config.toml
arch = "pvt"
model = "image classifier"
dataset = "seven-segment displays showing three digits"
train_examples = 195000
image_size = 48
crop_scale_min = 1
horizontal_flip = false
translate = 0.12
color_jitter = 0.2
targets = ["first digit"]
num_classes = 10
norm = "layernorm"
norm_position = "pre"
hidden_act = "gelu_tanh"
mlp_ratio = 2
head_dim = 16
fused_qkv = true
qk_norm = false
layer_scale_init = 0.1
parallel_block = false
inner_norm = true
patch_size = [2, 2]
depths = [3, 3, 3, 3]
widths = [64, 128, 256, 512]
label_smoothing = 0.1
loss = "cross_entropy"
init = "trunc_normal_002"
residual_init = "none"
optimizer = "muon"
muon_scale = "match_rms_adamw"
learning_rate = 0.0029
momentum = 0.85
nesterov = false
orthogonalizer = "newton_schulz_5"
adamw_lr_other_params = 0.0022
max_grad_norm = 1.0
cautious_weight_decay = true
max_steps = 6600
batch_size = 96
epochs = 3.2
lr_schedule = "cosine"
final_lr_fraction = 0
warmup_steps = 1320
weight_decay = 0.07
adamw_weight_decay_other_params = 0
Rows from block 8, named by matrix and row number. Rows with one number belong to one neuron. Each number is 128 + 32 x the weight over the matrix's rms, rounded and kept within 0 to 255. All counts start at 0. Numbers have three digits each.
# fc1: MLP up (model.blocks.8.mlp.fc1.weight, 512x256), inputs 0-127
# fc2: MLP down (model.blocks.8.mlp.fc2.weight, 256x512, transposed), outputs 0-127
fc1.383:137136129131155098167099137180179109112137120120144120151093084156120175177108155173107119178147129159088135090065076099101173145143179125150108100125160122106149096109101130152058135148107136158096110133092147190164112125107122126153078125162126110120138169134120136122124140158093130119158127130136142160165072107090157128108098167152150106112139122137169073181176134113087126128166
fc2.383:142110121133144097164142161138173106165112101167124122128166099076184145122117130086166055153158131115138124132166109142062141171126140126113104134175151128164169141173160140124141115093139100203121127094109088100092088140130176105123160114131131106132145119142173131126155126082178142128095114164156104131113101104084115156156114147131146059120079096135102111115142156103082161161148
fc1.384:131132130132114121114133128132136139115119132114125136112140128134126138133134137109119134134118127140117135128130144129114128128123106145105123136125123141126117122150130124131141126120138133128134155133128123139127155134117132115114142121131127132131119119133126123126107129134133108153140117143115123143138129148118126136121153115136120130132124146108141133113120134139112099146129
fc2.384:118133123146136135124123144124122126136128109136135125127138111151131137118134127150117150136126139121110129122123139115126121150137124120139118118123115116128126138118123116146152102110109120107113129141135118129144126141125133123130113124131129120111119142136122108109114112144112120125129134129128129135124131137132132127117116107128107127122155128134129113132112145136127128116132
fc1.385:137161083152119122122138113133129162166126162102134099148180128108127125122154141151126119138068150089098110122143163133123074154154113120100191146103101139118092171143162104133153141121133071150129175160137097142082089124102131076157127107146139141080112136132137143152152166155142121119117103136135157111116130129133190130175115119171131097148116112122154113147129095137105093115126
fc2.385:147149126111079098080128094124153221087165165123133162101100115145131104116098164149120121112124144117149123127112140113116103171179118109129142087124192080184092148142124138150066129135177108128153155106099107129123106123142106148094144125167133105150153133174134118144132138128175128128113108178077116144135113146121129090119088127139189143113136165104157098139130121128099137140126
fc1.386:086155127092133102112118165141144168118160125149142136118151118109104119113113123097134143132151099170156148153106158119090122078151147109152115119139122157112143128146136132140102126084117116115136134148113104167148129105132151146162143130168107119142146143126154133132130166081135143126113160104095128124104143156151113115084134122130137117130111074116157106113096095105128158155121
fc2.386:151117112099106144108131141144141190072117141145139139154102195114130085129145117124139149145100129097038167149140178104065130100198162152148169076136108112142162178150119116125110100109132138154131137134111098145144166121133114122122089117138135130137133101083144132071159133104098112148134130125129112136112174111133117128114130142138116129115119132117122100112133128138108112165136
fc1.387:125122091120125157172094152117146153126134153143118117087123129120140125132138148091157152108164084102158163086069086081155126103144069146138131145112106153129135109119121134128108164125125102169172155117149102131131154120135113145162115147103148096104168137160090106144125158172120125108124134110107114146168170141134151151130152109131125186124144104142128118110116162177114105101120
fc2.387:130141132144144127132128128126142132098112107114148115154168127104137105146141118128136117131093138157124147131104192107160127141132147156113156149145119137114107127093128135132124116135164118147118157115140118120120138138128136187159090154124156087155117106118113126144123137126107147118086124125155138138102151114150099115133126135134104150145155145141091103120124127194139128087121
fc1.388:145099134093130126136128147137144103132104137120130054116099145127168103134145110136151162153095124151105101140131131104114148153118162143125101129136113099133164110141118126107155139111106127144125142074131105161131141117139153172135098141159150117111102128132116137126132100145131117146136149144125144130106111111106102144147131116149108134140103171145094152170135162142105120126143
fc2.388:140124131139154157151091127104124103140137183134134103140137127110117146135135075077116107144141109117166087101140143108137137113100122129137095154138081120157137090116084171146097160106128110149156134160129137051158141142118135133167174128165134115131125131160146119120133148136111125108139122119141138128130116131159149102168115151084118147111118107127121130137113127087157067100110
fc1.389:169103184245144122149054118208050118170062105152159102168097113099128130095159148089091163128116139166082083159053164061167167168106144115130080107110136125140090095106129157125147147085171118140147159108101189212136193146068153121149077107138131095154106203126126125112091131172101186123083127125153183139095131189151142037175076112076093098039118206101141117091124117049139162118107
fc2.389:151130161127092182161127124104144072083159205164077132081155109095129214154148150181139104168081095047099153079216147150089109167157122085087134189171236213128149102125103137157141128164093177140118150140065103058110137131182158112116229159085048097125161229111171165106093107132104129168153174134108105137117179050093129150069112148195103175109059063150132149137078093159148128097186
fc1.390:140132166075136158116155125127163139135110120146093106136159115159122151129145104144133109166097136102150139118119175090110123099120142146113143093126151121127099096137116097157136146110137122124155130139126115123128102124166134104129115165133123123153145132146162127126110125093115108114139161129119131145160127111117139146130145103139119123097135172121126155122084147122113099147136
fc2.390:162109130166101100115091135099109148114091140111177167128134148149115110124105098124122112100177139157070086160107129150125107145161118117171115136143122077181142124151135127119106140123179106143126140132149165101122140102162080174106163151112121149111105150125162145165141132164127138161123104163146135121099095136078122116125130151118135152131101127137112114152138154128134132141133
fc1.393:125145120105140106119126142109153133126142128138136131133146100138145117115132135105122109113109132123120141118150139122122136106126124153123146134128140113118113127129113128138132143118121126141121114122135151129143116118160145116146145129136128133132126131132131126133114144116127164115134107154128118124143128157147133118114123136113116130130141129153130144134134133132131127139119
fc2.393:155107139155133112132127124134143124127121117105118123137131139122107097135137105160114140153143121141134126123099112117133132113121126123136138129137130126144126118151133128133133135117133134119147130144131107145126129128113136125140137121142133125120128128122105141129130130142141106125127124124127125131129116142124125104133119121144134127144116131128106123147136120125129135118128
fc1.394:085105114124143138138155149139106110118160134163150123169159162109190151150151133113118166103090162134121115105140136166099084146118108173072119150134097123080115141158155131140112156092120109095110125113126086107134100162104112117128130149131142153108054119126154164121140131141096132158141133108091104083140128094098147099132125119135134153125112091127125099150142170097140163124150
fc2.394:155128081111153122111144163097127081146083083110132086104112123126149091146134125137076135158137144077169050154128099159062118056179159109142147099116171184116107139150102170131092141112156169116127108146170120125124150100130140143116148139130125173142099137120133130108147122080112138121063129141189119137140201116141105131138124121149096149108122127110122168117101108128148105149094